A small autoregressive pixel model, trained from scratch.
Training: soap at rate 0.0048, batches of 256.
Rows from block 6 of a small autoregressive pixel model, named by matrix and row number. Rows with one number belong to one neuron. Each number is 500 + 40 x the weight over its row's rms, rounded and kept within 0 to 999. All counts start at 0. Numbers have three digits each.
After each neuron's rows are labels from the 100 images, of 14848, where the neuron reaches its largest size: "strongest on" is what is common among them. Only what is clearly more common there than usual is listed. The data: single printed letters, digits and signs in grey, bent and noisy. In brackets: how many of the 100.
# gate: MLP gate (model.blocks.6.mlp.gate.weight, 256x128), inputs 0-127
# fc1: MLP up (model.blocks.6.mlp.fc1.weight, 256x128), inputs 0-127
# fc2: MLP down (model.blocks.6.mlp.fc2.weight, 128x256, transposed), outputs 0-127

gate.177:579420536465525516538534493561440534627543571473502466475531516531533467515495483453546462517481534464483532502472522447504489525472485517451437571451539502433471453491502475493544507482514509557540539441535554496474519462514415513521511522501454468531476563540519504514570522497481492488555521442441490496535490464518549414439454434438467521536483468471404506528511471480463481588497
fc1.177:594492503535550529457464467459471489528571516535450526442536493461539545518488517550487499426522527540519521469569520457511519419498457486534473509543493530457376526524414478498525454431568562475466479508501478474505498498515484526550514507505462510453496507481474506508538434514445514521499554578590548486423480455530493466430462537498504535504486482524450528403437481544537554479459
fc2.177:468543443512492484539473500496523510479477511458501504558450541523435501517513429489552529596663497528436498541459495552542510572467479504435497554447522505529582497523526510549473469519477447469533515537495526467516579507478473486473470506528544555554493508427495537447523545478553548497462423443490484451528519494508462543519554520479452447451493473521501469534486515472517401501450
strongest on: bold (81)

gate.56:440493540477528483483495499532442473456484517503454480520507522522477496523462508519536573449487593488439501562438447532447504495489409498522532442522429506504526405455556512526515523468514553479487493456470481531524439539500438433465555497474450539488531598458534541472559535530452548533536584454546545461525460480489483423486501468454504452561518457557530450526475519528475467479435
fc1.56:548563464418432496485498524461451493534523454514436522514525437552491570582502479493513481462516535408496490492421469448486442499500516482506489489533472476433486479509464531453448592470504520475541569505481481453497505544524366497485533565482537504466488473500489461526476530516514496496428498515464518479473563529434505581547528492542446504502518534561481501474534479575414514570506
fc2.56:437486577477578544450518547468511539549511501550491492550540498425494555487412507475486467498487505441503423554587468464474522470499561464543544462463478479506455477455488459513521448479504478473550412482494435514503488593441506524470475500505408592559510498505510489437465488543498447506535535466517476458482571504471458473511491470568476474453492503552547449462465478493511420487490
strongest on: small letter (66); serif (55)

gate.83:494521508518487511523475540507462475458567514543536524464498467484523543544467450556523504538494496463499525475441473384478473454493439564512495508486511472405492457498558528481443470496517515591563500495528492519432481519540508438473549531458410499528530479499464470457469525490447503476612532442454464580466541462474513464503557491467465470500527496515579475564537488550594479562538
fc1.83:544579386478522475469449518532479491543558539465457518484501472567505493477494503550515490494476599532483539484453501542488586542503488458435522536495501520517509485493507531457551457516558515492500487507462536546467435499419497440504552527527481497447403587471538502547512527540463536516509524567442474522497553452551550546513429538577508523535530459507484400487447545488504502474474
fc2.83:482484548479537476573573479508559528455503465430455455450512474453508501511466531463509449441496490545430519549566562521545560507477541471484505510527529494506601569488473493568462450525453561459539543477505542471522475502501503557503477537592543514519551494505467510508505485545517564558444472518621524456490483526531566438430527487517561558530506490474494506469513430471480459532506
strongest on: the character * (32)

gate.49:511556413515491524503480437551490537488586474545491528525506540573512541576507493533556417539472480452515433497456458499510495605492473538492479494521539579539548560483467568510514428468537467497490475537555544467486510558460526533545521507467430489442516499553496470479504553495516506456516562563474502501505502422448464581523563494501536556492535522482581487474478485503515526583478
fc1.49:481526508538470465585490413540498475465434420477484521493531513454455477486495511511508567533470502531469541446421527427417551489508518478489481480545489546556475470476488548592520496483462451467508504570479464550472497549410542453522518564504436468480507505518465488485522522491521495481427535514515540571522532536558494445445486512464478544554498537482526499488587443418532509487589
fc2.49:531492518522501552509542523515529484493446551579474490570454447564515436534467521516529479439528472528512476524487460543545588455472437475525547588555491509489490459462574560493486542536479483502510456548511529487528481511406428571495481499483566537540448501536523534491492463563517485464513488468470475549490443590520574474514431492588517521464514486578515552496510482530470518563448
strongest on: dark on light (82); serif (75)

gate.137:497523491505517505505558449529485527536517560461514508461536557564477454524536498473485476538487555462520591539551581576451424528548417536512461474460513515499501503510563476530499471454516534476551534509428481486534522553443507539507518481431504512519494504522476555459620510502524519487561481531489509454528526520594458483519511536556471491434517607543453471447512474499424507451455
fc1.137:464452460548460437508507514536575499462583507499549497468504519495592454514539451503531458496474451508586440452484477468486567457555493518478493547400476523547506517483497502478443473413490529519457541454532582579437484515470458528433505517565454533522516501536544452552518443550558529489566491497428460512498505459448523518471530499472450536518509533522528530521489531466513440461448
fc2.137:536580557556559497421482514473490479543571443459576455439495470518476501525496452490488492561508525519505540492517496391531510458566514506567528564487472509487542499560491568463449490451494499534471497537526587505476551442547520549477501508499532391521526526506471504464508438533486499481495486536549571561557463531505488468559494496446526487469500442423573445507545518454478519507515
strongest on: small letter (97); the character d (50); the character u (33)

gate.222:492505440463498527514427398487500497501497434464520505503536464564501564516529472474503469479462444428555456524501530502547524497454476500439534520425509447518515470441537489522612539419535425507519536568452548608527531468537520549428509550461550557510481458480541526490528503539495474528554534545521481461502515495518452561477484507525481535471520498506441450448477457552497555550497
fc1.222:522497523460529514512519515509454477548503531477520434486500523597469473561453512484499467440476478504387436464513469467512497556459471457562536506489513495486470530508470514500532507489446569501527478520474555408524622476500478523474529498486512475445473514505563462559581487458526493535503549579441574533420432470465506491537529513477429512420474495546545572529496495555460472495494
fc2.222:506501491510464452469431435483505468489491448573469540435509514439497518445551464500487510543518483495500512523524476518458460429520545503460515473527473530506537518491556458450447501493507501510510509390548470488483404512554565485545449395463475480497584464508528559449420507508488499559465431435539466474477478502551507493515443411515526472512494449426456423478472461477543497457470
strongest on: dark on light (86)

gate.44:463450475448463505506530575513497519474496498525420501494447453562523464525394447481515476495502481464560465505413500505505520443561502509423491500506548535455527395474485471476486518488524535562539456498494570547440523472518523548518516498481426466442416554491489526507472527498506476457545469531497544485585524471504569528440555407507527464461485570493533518520493438499462554545501
fc1.44:529442487545580432450456531508536532576499445535454516469493418490516550492580458509472505502592577436450500482492426529532508481391498513511478490554489477526465410520474509435528517435578449512499466492491479505475478472538544554507549460499499484491516450490446499519504543537500498551504478580492509475549508564513444542522487473432463575551508469455475503493539505450508500442496
fc2.44:544559485428529506573514518479462555469449466455558494557441452524522484500478475532468472483495544537525501509450539537478458502549402547484485586515453455489483535565536456473452443530530493475518532549490532459567436536433471456449492459534511525424481493450474421498557429518523485490474497536474465484510463492461497481523468536574542452408522550534462537490575539473461471497469
strongest on: capital (62)

gate.183:433501396508504464472486522592497502499462480467539463462547546507440426442514482499480518560462485494494553449521438539501554461499519549460466447506469455523417488502597521499453471473509448463480533505475496449500549491497483533469582459491485491574520551488449580491464481496520500520509469509519505487474454509486517484421520538542530574540470510506534454540477634556540494526439
fc1.183:582492533453462548516478503539534458472472505503549545460525435544471445532528444547416448557494485534485481443465399509484488415432466456477565483469568518499505512483469542453498528519531481426493496554568464569470530502467528470517511537524474551483542592534503509535492482405463480522488491453511561472489574510415493487514487526495472479516524511522433485499441493536476522564438
fc2.183:507398570460523559545545458483421538531532519468440536452507512401547521469547518451480509495439520515469396533508578526517508482574467435486475442551472454459457547532468483482489479490471546567550475456536502483536556568478448511581460496529459456521478471463527552442539477520465504487511490465544505538500488455535541477526546529514491470553529513508549492463568435487474504483508
strongest on: digit (36); the character 8 (35)

gate.111:507482496515465548498519509510542492542537498475450539537474508485478468487496436527471448557431534449530535542486543552474494511474463569664465490449459523516510483504542447517498562428448552474480504477528546561548533547420504491495476499508484495555537542522449414462511535565524522480488468545529485512493465471468462607490557522503518491563510547544559515413464505508561512533510
fc1.111:506493532435534469496466523476523508556519544445455446527525553515541452573523567519485435501524501480435560531485519525491470504502441489482494526475555408516544477501516530494491456446533493465481513463552540449551459443474507497481595500523488492502439605499452432538530532582479565467508543537461502544492511507479427472521453509459593561546509548416519517459527497468496573487540
fc2.111:490525429518556558514527552443425555571507490527513517463481490431481587446490551550480499543413515529546505519469447501506564458536508454489567443520452502433521517491542432499506531428536482539469505481518496556454483553507506441523422484475496507486506499518485443552475570477597465461508497416500520414502520492480476504534534517513490533506508474500506486515516590465505466396521
strongest on: serif (82); dark on light (70)

gate.229:517538464427530454457530436460514501522488548533467485513534471484492574536422585481524521490475424519450602519487547495524527481447417439476472444489501502532479552489596519453535514476485559557526495466518457503449496510505512482564463576510523474518483489539415500509549477488474522516518590503563514550506578563540452467467466477472539500519558466480549528466555502501561503523455
fc1.229:582498544519520517450490540510481600473557477430493459427557483489486541521497452454462545544520540501448535456460534502500570480516490556557494493475471518491465542518498486497473523432548483491483498512492454466563523450399457541528524485456553493535457505478478517505439477427433487463544520524526513533458570366520449546523546563514494495450484585516513526551508554485480498505459
fc2.229:508444493485485506522503521581543548526434561602451507607506540498522494495516495516466428524513484400542558484504469576475479534436538398480534524452515487536499479478558496464539513500545495515448535559515464457512531469496496490460536557569521529557461479517510482521476524539478465518519487518490491527500516468457521482468465499611538482475530551535459456485423451593524550507555
strongest on: digit (35); the character 9 (31)

gate.52:475485430534493462528540502504479539561506529444508442453439455495490541525534435504513508596530569519512491523488519529548476510605492473577503463582542470500543493504541454518527447521425542495549497484484457544519484449558555509523484508540509477437481507453592496449438529430505471542489446456542470477455548446494558527417545496457542473482469505494422553500444529472500536492507
fc1.52:510464497498458479478510426515462471454451555527462508476583476471489535446469514518485491495499448444499475456473538483437405544447492353477539542552436532448512539541549509455487495489477582509512503484490533568502481469519531452513457490535518514523550551501444445431492482564511487430492515497550517496517533442584516498513535530522537438460488437553509535514546514462459552519567
fc2.52:454488419557532494524481513492544493515605528490476510423509479534544489457494540477418486478486519462469485501540484573528527512508489550552511412528473497529495520489475452570484490514519454449484551491474482468487435501558470450463439484459464476496488478458558520495434532465487502554471419411408416485425500532419497527459466502473565476457515533495507464525413443509506459467492
strongest on: serif (96); capital (89)

gate.190:492526549507474498517513525535457546479541549475482489484498494433519529517487491526549551521483446450540498472519471479501534531460426478513462518521429501470492543587403498457508474493521416492487471499490538434479489545489570474396517480492593510556478416507477493441480533451509472412496517482437560488495539555480454482543506492471606540458483503503500562599580513445485499494499
fc1.190:545536520467470454520559469496503468476424510444536499543504548499473571504511499530489565504601527515489509517405471486516474543475576494434480468430522494544501527475480425471471440572463459482497508517458557516493520532493530562535512532517476495521553523451547442517560516509505497547465546453480435424474410534464511509402561506527462501522512436496485552446457457567510498505566
fc2.190:546497512487489498545555536558549498518477541497506533526527448496491498524570572550571498534504437566488513515422507477495585459527489484468532494533465527505513568510518475511520505542543490572524479474478549528461515509479530486425539586426472467535424492496474498484471533454558466464449548440500478581428484561501550561504486374530538510560537480480533513444437532538510503486454
strongest on: the character * (26)

gate.113:450501502584504462474478399507489590474520525484455523534469496496503542411502562501496549498422509516459481543528578532465506500534529511523509488490460521437451524475501435491566492426553520464509556430527485549461564511571474486537525459524413469504537489527489440482587496467509488473494497445504539543541431499533534490521470525483429441549456503476511449440447537509565539546491
fc1.113:444578484530485453477545519548494505541498499509459460481426514527529508565582503507541488529533443470518415544567461491455465491493484481458539437460465471533520476496519554491474556497493486497555490498461501484508555515505424506471562560473480453505466540566561565425482514522513499464565444498515477542517536523436432469531431402481477474482504485489482485523490530506539495644552
fc2.113:495509508480524406512448433492480521479471473525468515603544517525565513493521445470488549484480518496533533512419560525505533491465513496523426506590482534417547507504499601443559500518520502463515504470443533578516541483503498520487532490455487543482511448460427445549515480529543464565479507531507484472507467542512430561525482502555543466501496568472474500484513451493540620463423
strongest on: capital (63); serif (57)

gate.211:501519482561587493548455570562497510604527451403501498506515535525522458519477521456469466479483493519586498540465510471485452474541463520540462446495507523566514527466570485506469562469495495458481502547491513481557478504567431500520499547505463527463557500478497547479476539505448558483436464437501503479534492441543458505463440565465552609555471411457490477496477488437501507450504
fc1.211:525471503514542544517508516478522453504509481487591500473504480537506493507467456482547475415522541559454617502460516478497532492489558461525498514511451522506498533466512486530506416431473539554459471483500499567462480475446522592525570464476539490538514568447437502487494543521506516472510579530520553529543440480588521531570450422531448506444503488535560493450527489429513421511453
fc2.211:533453382489486527448484478545405559465484511515488517552520486461481467481482482548475486533480496417461508540506486517539484536407548486469454497539503474466543410450460514502478506563527501478510484558488448490504528508533452425419450511541479555502551499523524517521508495577420452532566469535497471506516555519528518486484528565441545491469550532518489496573480434566520572434491
strongest on: bold (77)

gate.202:492633466512502518540525491531498588469510510446466409446551500524494471483518514540526572531481458518506508443516535488462560473537505497511483528487492523487490513478537575467517546519572450512490527499525527574464459549497463512526471475482486463459488512529534468465482460400455600512447467460439527528530475501418483507539452503574497523548555536510543465410456560470481495564461
fc1.202:480527441508519537542548476511429529474462503514504528491575496478486446496565510564490511518498553532537474447522413506456500468474526460559470539457421456522513474543488481486516463497617466583512541528531486497441475525428475505454485466488486535515434549592513525496479498430449522518549475456565488534508502576426492436514474494550454478463533608462481500444461521536470517488501
fc2.202:509503523563567477460464583437500557513508510533451500449491522513504518508460569533527578498503498469478518554376596503481471477515527501465466497493452549483461440455441485435518496495462519549493554502519480573495506519523529489537488419522425444549472456420563473433490504515544509441471507407512438490477503481518495472484528472471519531571503451518510489470515506491610506522472
strongest on: capital (68); the character M (46)

gate.47:550474544501447544561462525488545433540467487499513550538497475542489471491473428515514483492503501457551482436512459502528481510516458388477448466474539556580434476512457451488541549511439518473455458533552521506503524461472559606518487502539515490559501506475490500491473432463527580492511491423493528538436504511489491532576496561475442565438497520493567429454428470453521539493509
fc1.47:574550414535513555486470513531531541461467540542481503479517473523530532497579494420506547539532484456404513472553537478528461576519511469423580479498469495465506488550500453421482497557502526496433531426540472504496492488503542453475398529494448496503515449492505514483504543437450444479443483463466467500448503475502465562512483553479500477503534501488398482454440566526523543530457
fc2.47:446542539482526452426467497497499499453500515507547441501478549458479519484461487538471436530496455524569415570518504457504542490462514595575526530528553502473485508430546536496488494520527477501544502527501479499501442545567437527453551520502555477451534536501534530470512503614550519519505518600541502499570539464530546468477551411558554528514498538505543499533548557497442461453498
strongest on: serif (79)

gate.181:491577498451479485558465520513473572559537455464496497528565472518482565518562515430548546533503537524512501527446530463533480464581495490515509514557460465502528515497549454493526454529493588537507485522518504422600476502471529541455550534487478548577502514444514565411484493446494489547432459445496442496482481449509567493513489449458476528536478477513458431525418533450550482541524
fc1.181:535518518540506457496509524508501508454540539472460535463545500542546585463453524579411509495549543472400524459518537418499516521584450437460560527537513464433537538503478522485512498515431554472492542413504482433506463466489475463557507529583555513531476498520483426501530503540437464493484540451520447499550509486561479514490533513448524514492510421478455481500525416457513532461539
fc2.181:454443529555591545539446510465542473449451493565498482557511496443515459514509518481540501480461457512536433559469481486486465441421566506556466517566479546518497510424473531455450492519517456522480473558501469547419496547618525520431466489486374505421531514519519496472464514528502528466543546564547512488473532508502473505476565495516492480499515526542469540479468537546451473492506
strongest on: serif (95); capital (76)

gate.93:549430531391494532484521477535535546537468437538515542533513495516512514505572428477496448517493535455552519533487413518469468478523444516487523474465466487472536444566441503491493465570536417468517498534521515495504466545515574493483515482429522463520544472498422458586441545453512452570448435417521476514518516517534477463503494475496592541445485508509505502528441516550447499450497
fc1.93:496477452521456511472520531536499515458488572531521527507490442486502468508501529467567548513535555510470536572524517536465503480444492593511530525447545505539560439486596457523442477497491538510544510531503488501511531519431478478480478436567469467475414490522444456488537547566457478462533516520426437500412579464500491483430414505535473481518514527461547459443519535594445510521501
fc2.93:541505438495553531505498452481499487485523475469482445452483480428504579478557450484439464504538490467515497571511501467528522495462505490514452473584503517456585458478488520459546440549474506510461481558571534458485417513548487524498478493454546477536513492442421543468466491417448537545487434540542527481587487510554453493551485523487502524557502481521464449555590419489487561467543
strongest on: bold (74); the character u (27)

gate.193:444554423461543463499524554448503470536517446451476470506530475512498506536532533509485565562513555580557459507449564528454517480453524507519493538588492491485480536540600457491560493431505514447423546482513542468522532525561445463509470516532535586489514533477442434540545451439509535462448460452548518575495464547476519513438501499506478516475506518502458568501444477502501511469562
fc1.193:530527509519595547477472489504496513452488526465431451517536464502459587505485487505483415473532445531508570511561509440559479475491479561604493443366579515540467504453446522458499473496501486519532559524460481573507469459497433471510494465484497504488513424568484532508497497482497490566484502459536539433547565508465526484419492544524543494575522570481515508489496485475504521515487
fc2.193:469491480473485508478507423512511462442499581456444544479481468493495541542549518527426476513523453510416450427565499501583531517499489562520489462468592474497493526492472530459500525566492494497544481454503541487498482482486507545498544528565566461491479538528503576526530455542424547507472413544551499449526414510490500578569467408495512512528517513420464492523541460529453513502447
strongest on: capital (83); serif (74)

gate.196:559542545465479478464549473389501549566448566460493403519527502498499461506484533541547552435493538486615489490550553454525511436474527505468467434422487477516477523457469519435503430516518461459486511429471474546472490527486486473486517535542478510492483508460570587389538499441476534536500502502529528552546503487549501436488462493490473519484485503509493520542546432536486523480476
fc1.196:480467479495476490481506532541479498478532481511494515475528497439533454511517477441563473550513420461485519564502493523463491523499498420571544495499509578480511524535476456459482535549517542550475483414529492528564468539550442475542534565525500521566498451507455522531413531477419480526596496556503466517564542405557477525455460443552479474485511551514463392481446516492507477514438
fc2.196:504597575525539468355449511478518532550434497579487483491449504504454435501476480554512566442446498455563498587522512555497501478488516554495437479404452561519520468494492502523500450469461549522543470475528535490503498550461458540478547430414536490537525493504521539476505427511533537542496530491446476544509482526495547458499513530494514491481476528533540496498455477572506471524551
strongest on: dark on light (73)

gate.30:454469495556533543520458539510498473512433514528410428484506537493474495455483519542423516521495519537529456469490484478441483494434545491482478418490422512515512483506543527464468485496466508523524406532499475517470418535531438519483550496458428493552534513503512520517408471545583494517455497550450556459509552528488482479568461526570539529499453491499488488536539519595608558471468
fc1.30:517548470520546508535433462529418495451539507468522542491482516511500540502491460450541530488500554483423463546460480477534517513530561513508503493480539567483454535546509464566453528501542557502529535497452519486463485471441462468552492417502444413444493429502459565480533484491538548452541445425469437530558471492430544496548549541477557497482547506449428508502516600465512567473496
fc2.30:493552428542434469520473526461523444532509484537584483533543534529510551522478558520511491477585496541451482500476514595536485527449471511525513536490497460541541499482494504460482439500457478567483574569538520453523453488550520515482513516605563510516459564464473541487505574462549500579427518538547535478482488535576547494450545494496563457553494448494504534530540535443497441548521
strongest on: small letter (65)

gate.118:526497456496500492527556492536495484455496484529576501533598525451496521538537511506529507469436424590429527479479494470463507506499452500526443437514503481443554540483482528545550474494565461492476571408508485518470523575530486470460527582538486511503528476456427465524550451487501526478485527484525485409492509421549523557513561458461533529539548559497428495514482582438531448474496
fc1.118:455517460473454556561502485511487470533526501504467488441488479525523492567491490512498430501489438462632522441505516554545563466421570446538462533498501492472512566403511441489488530503494400506447466544465429546522523555434488550522554473445542492399522524500463554537510504469499470514492468476498504474485548506480499499491592563522438513453502499551506496486498557534484506534519
fc2.118:459529510477519467476542513418515506510476546454496511470464484522462474548519528502490440538504469551474472497559474497505496456575471474529576510534525483517496488567557579481454573546438583481575463533440514461518523479452517496499433462621535474488472515572502512484515546574571507429478522463434491490505509512507584512502477480541485530454510494458540530463471534597478521432453
strongest on: serif (63)

gate.15:491456519509493528514512504486456479542554448532539479499550495446495574445463565522520467493466513510479499489524518560514441512515530528489532553511549532391450524505488520503533501508616541455541508473500511551468554540553485489499447496479503464443580482520482451466490448484442477552474570477509371487526448443511602429422503586519513507535511489495420512504482514538506519488471
fc1.15:518598507504524481511439469514437530426506492518526535518490518492455487499493458519486583498553441517442495479430482461497576420514491489602527465521517535525548520493570484442500578503511482478461486548542476541498554506563453562539510527548563454490479476474473525496465498599599513499472512537509491508479473433452500477495526512543466508409542486450571504418507481526485467510443
fc2.15:442481507518423519460494504573492479495424552523535516566526496470472505508523433392490490493437515476554500510486512471512460468454468503521488534490462539537482577499438508513535459559520523523519510414502468515516516466490558475547498507476521501437605510540461502585447537449444425533490561483483580551536553551480501500526539473425476482584495502488483445472533419486493440478519
strongest on: dark on light (79)

gate.41:483515466511510481480547484423467546504511497414535426538549496487531492486496488494529487516504529531470549522370541555476426534495554434471452537492539532521566451465478440531557490448572518443507566440469547421490480496564490483519493531479511525580509516517534462548489526461458494405497527531523552509494522470573548491569496518495466482457518537527486488529414541480550541549503
fc1.41:488495496494487462459542476531494595472438506491604516524476520504516452451467473469527479548514527471477447486498529486553425444466447483498450519487495559379482518469527565588485488516480572520505549527551473442495465515522455521474476568532611454551439476490494548473463581439449524467489454490448515471534524498489534510448516458487501504525493469519507444569512453484466581510481
fc2.41:517441454552523496513561498465512509506521568439429515493535432489500503518538519515504575457451497526488475492540539452490533521513520520450448475496370488524518505485408483519532520575465500439516475420541457531561553473507566563513430442500445510451538464515498563461500483429511537492523553406494498523497552510488550448559457475504527524509476490470490475451433480441517557480469
strongest on: dark on light (91); the character 8 (26)

gate.115:506538481490402551495572512496512497467498556555468537510502541570522502482471528549497458583520566498549528490450469457463475552525528449555501499515529482556549557460539524483481529504569546527579551523527426484450519550512488431507545433499468552449457487447488492464511541517473515558519511534501514457561551419425493428439492453518507480540473510503471474527457527552434542434475
fc1.115:514526504573476486444565528471496534510562483424471461474488434529550463574522481481492524480511505489480552544593504504500507548496485557473518519456545434517477480463377432497481474529478489515532560433435546542537562478443497469521488387494477500496507458503472536477497495541437473535547491487446540460503573502524439439557482469530486505499454499551561468526542530544449501483567
fc2.115:534501545512523438475425430521538509532508562470477571496480479512493419507511434533528514483464499541517523427451458548498488471452531532482514528458482515485493526470474522586488516456490410506564465543475513461512562429426535477499421508470524506484516492526517446513459459486521507474516565470492519432472472478496504573452500494561476512453507513520414520502388561577525400515466
strongest on: serif (70); capital (66)

gate.10:494519515503490459395501481445482408447492472419517483509527555550516472513476511482444442548538547509455556458504546565527504540492524422542470549544517461527486437481524436512520494469544486390540541552491549519450487493484530502519568440560457585546530559449503460507524499613523515515463516554485481486456446480523440493530480516513501548499531507503480451566479534496509527521462
fc1.10:454496524560511491496506448489478478589509455455535468527546534509458462485505514465590522526558503491529504430493593538436471470532542538471495485481505492475517589414516516524501483466463482531480585470482505540522512518589441494537508510502533498592558448491476408568498526456509460525506535553468474469512446498557487453550512496472454477538467448437483480456541494510587480542578
fc2.10:516537498451513475532491502517504503492474504520441504564436474552551530527509465566508453534518541539494480536503433507634549559465524474484517530464505480513509495442457533490511483482474474531544489498526549503531446556467535541419546592514472479502383491517501521461428483523589518515489451472557480528487518509540488477439521478590582434465551508531487458558484449553447484468479
strongest on: capital (67)

gate.205:539516550514471486525520483463532489463471444421500474486449517481499485508539450425493552497502492520548395448439515500521519429517414503498504496469487446486535551487470516519452554449471491527505523522432534519466526423564521497422555548507505451508512521458494530471485485435485527482503587488473481546486435576419436505585549529535535484538443503523442466452480428499460521558544
fc1.205:507509504597507455459508520549461563450501481490513490486600450493466472454486488576499497480528503505433532545450473503499460534524510437484529470512452573452475485466506438515459510540509579524516481455455535538564477484502509524484474402484443433483487502482450449439510485448556588476490566509524494568605504527562487469544474456522573544562483505536497546501460523534497539501450
fc2.205:588487530375461485527460510553528478482486516467483510486406503479569577512566470441475476460447533545573443422461534475438538528465482569449492514492508526477442468555494518501543545463562456562545523533465504513432511504481525489510531587495488520461486530510509474545533536550413528482505457516512498517480524511444515557547488530505462458426496466496486520465509540448456491500563
strongest on: bold (81)

gate.192:555506520493497422439517477560532540494466514454556536426557556542521438514477510430567566503457457559560530517519495524443514451493503480489508513460498458543513437527456555515569486509388491525542605463519526525427509509549426494476526491501409526472479492521515540518483554491465528508511495466530470553514415513513453510520539520434490485504511454519586503458488571509514524504462
fc1.192:425514516492492487487536503483512511563482533485463454485538517493552566526487554518552447538416488545563490523475568593530459466509525468540503563471491482453409480561464445470518477484521547535506499502502523472444449463497504498527446476566475530513518587501529408457497495456535503457541470486550513567503543558499589490452602523533486505534520561453475546516515456578518461498533
fc2.192:473462538501517502535488401542471527528554484499480549512530488584495519515537444512506496426465467493505502419398508405499551521517522493489452438439468534546493490529499525501468473490498527569510548500502488534477520531527444444507559575503487471560504535390452456555538527499554572462521513533423429422551533544491429497494492519433527463514447498534498513499481514560503517532499
strongest on: digit (40)

gate.148:389551568489475504534511511478461460554537460564492518482480501484516468499509476458507509630470504529551477530542457555498481449456545534444460471562554407460524528443527537555516451518473472500492475467506485514486565475521497522476508528516530484533412495478482464579468486577491517468463494478461527434399450529497526524503527522526503412496504481497512522494460605511467429521520
fc1.148:524540453527517535467439483466548512501566440498512457440491466485574456545544446529534492492450433534476451529535509519513516542520511486525547544432493498450435416491532534491466444453462429484471512472561531414501450538444429522447466504464582539498520460497537567507470470532491453520458554497516473548559514502453497544490557500498487513531543519447555578529486484508571450552555
fc2.148:550533382543514479526506449576590495476497506463499465583427480535521468540394513551532441509540534547446523549522468516549486537481498437446497515490533531535508552529507425554527509562433511469480496527498507431431495480511524506497492455514476604537479492465560524500491456512506543568496520504474434502470480467513526545456491518538547507488489470474494517564454478575543549465473
strongest on: small letter (63); the character j (27); the character i (26)

gate.217:493560465502593438468452502545494500511571527497500487465484556528502510513463453532537472448516540476482497523522535558501530462525516497525478523466499514497519536463544479442519374459481511474506451478527558443491503413417515478467476520462426517528382578486470504483472532562523536459512463508489439523530445427437544503451502536552491561569553497533522530504522458515477437551467
fc1.217:504581446495508484455538527519526534416482484452464507500431541523505492539499497604481552555500484524522486458550508529456471493561465528434424540507539491451499478454475523455479508536507489527475451512582411488511450437446487489561472500532510545483482494468517520473463534491534507507519524527544506607413508430515463449450463498471535468567444541568564539512462540466523443469454
fc2.217:503436549489522623542472503467505468565492544479590574495459490485555545508507490476482521565540536567534399542511529438495499474498503499522522458536409546489469506559575524526540523545515440460469467574466540554500512532529492496528515467506467467534565498457524462508557499506506485523484453492472515526554496541456513506571477486566544526446511460439449479437487449491517562472553
strongest on: serif (53)

gate.225:532463533469519487545530466498472496519481497457507481513549502412544547504563434460425500548449496414525525561466519454467474496505478501529484537494544503526514536447456497463445539536453538411555458447488491507559507507545505573556501543582522555467477466541511429556552538559505453506510545505464522485483536512556444536499494461492554498491571473548424538499464449393486491465543
fc1.225:522452504425581492533502445422482513477425509411544440515495511476530529466474482472511580471459405523524542493448424508545483529495492524525502410519513491543576477463491510558521477537502500468495517490517450508543506534520585420539454550486514505538476549512381479508523502454500496558481518497527548533565467480515503490517507482489418448527533547520445489477448571481453542523490
fc2.225:436476502558500503471516533525520457465547516539401515503453493544440455531462526567528463502546532498473475505502497544536496449514509505451511505490486525451418542508457456498531512459484431519462462564487481500452541556481470501484474461497456539545465425429481482500452429509506545448500474433498474531493521459429546485484451543517517460431514595464556473481509434615539483530408
strongest on: bold (87)

gate.3:518451530527477562559548478518484471483506498531539551482525512519554492548494463549497507512509465490520470466450482512548517556540386563467485479534438433536452534496384476454514480602441476517512465519433517537502565563571507543513577568518459520459552432520472487501509549458489525565511501457490443499564500519558488527546505432521546503460536443457540522506460467494474509505526
fc1.3:523495490532408406448530476559534494505513451457459511505474545456501458499498383457467539546510490542505545531493567526445559525491546572496504508535496485541471522473504482450515465488442515480486536492566527523524472476498484458548530463535432509458564453455532457481483503518476500525556465537511558457549461532614535474480562505476551524509511463443604515551468505449565524548476
fc2.3:499407489487499515570485491529435466520476521569444516559458477513500521450525533478531510523531498471506513532483504472550453508554524481508531502574421384445538509443480412539470559533428491503485546506486452576499453471484530542471490578508509520517530455466465531581499515471471579472505496453493440462520596475453558456534481514448517508498497492442493494514552567510555528437490
strongest on: digit (35)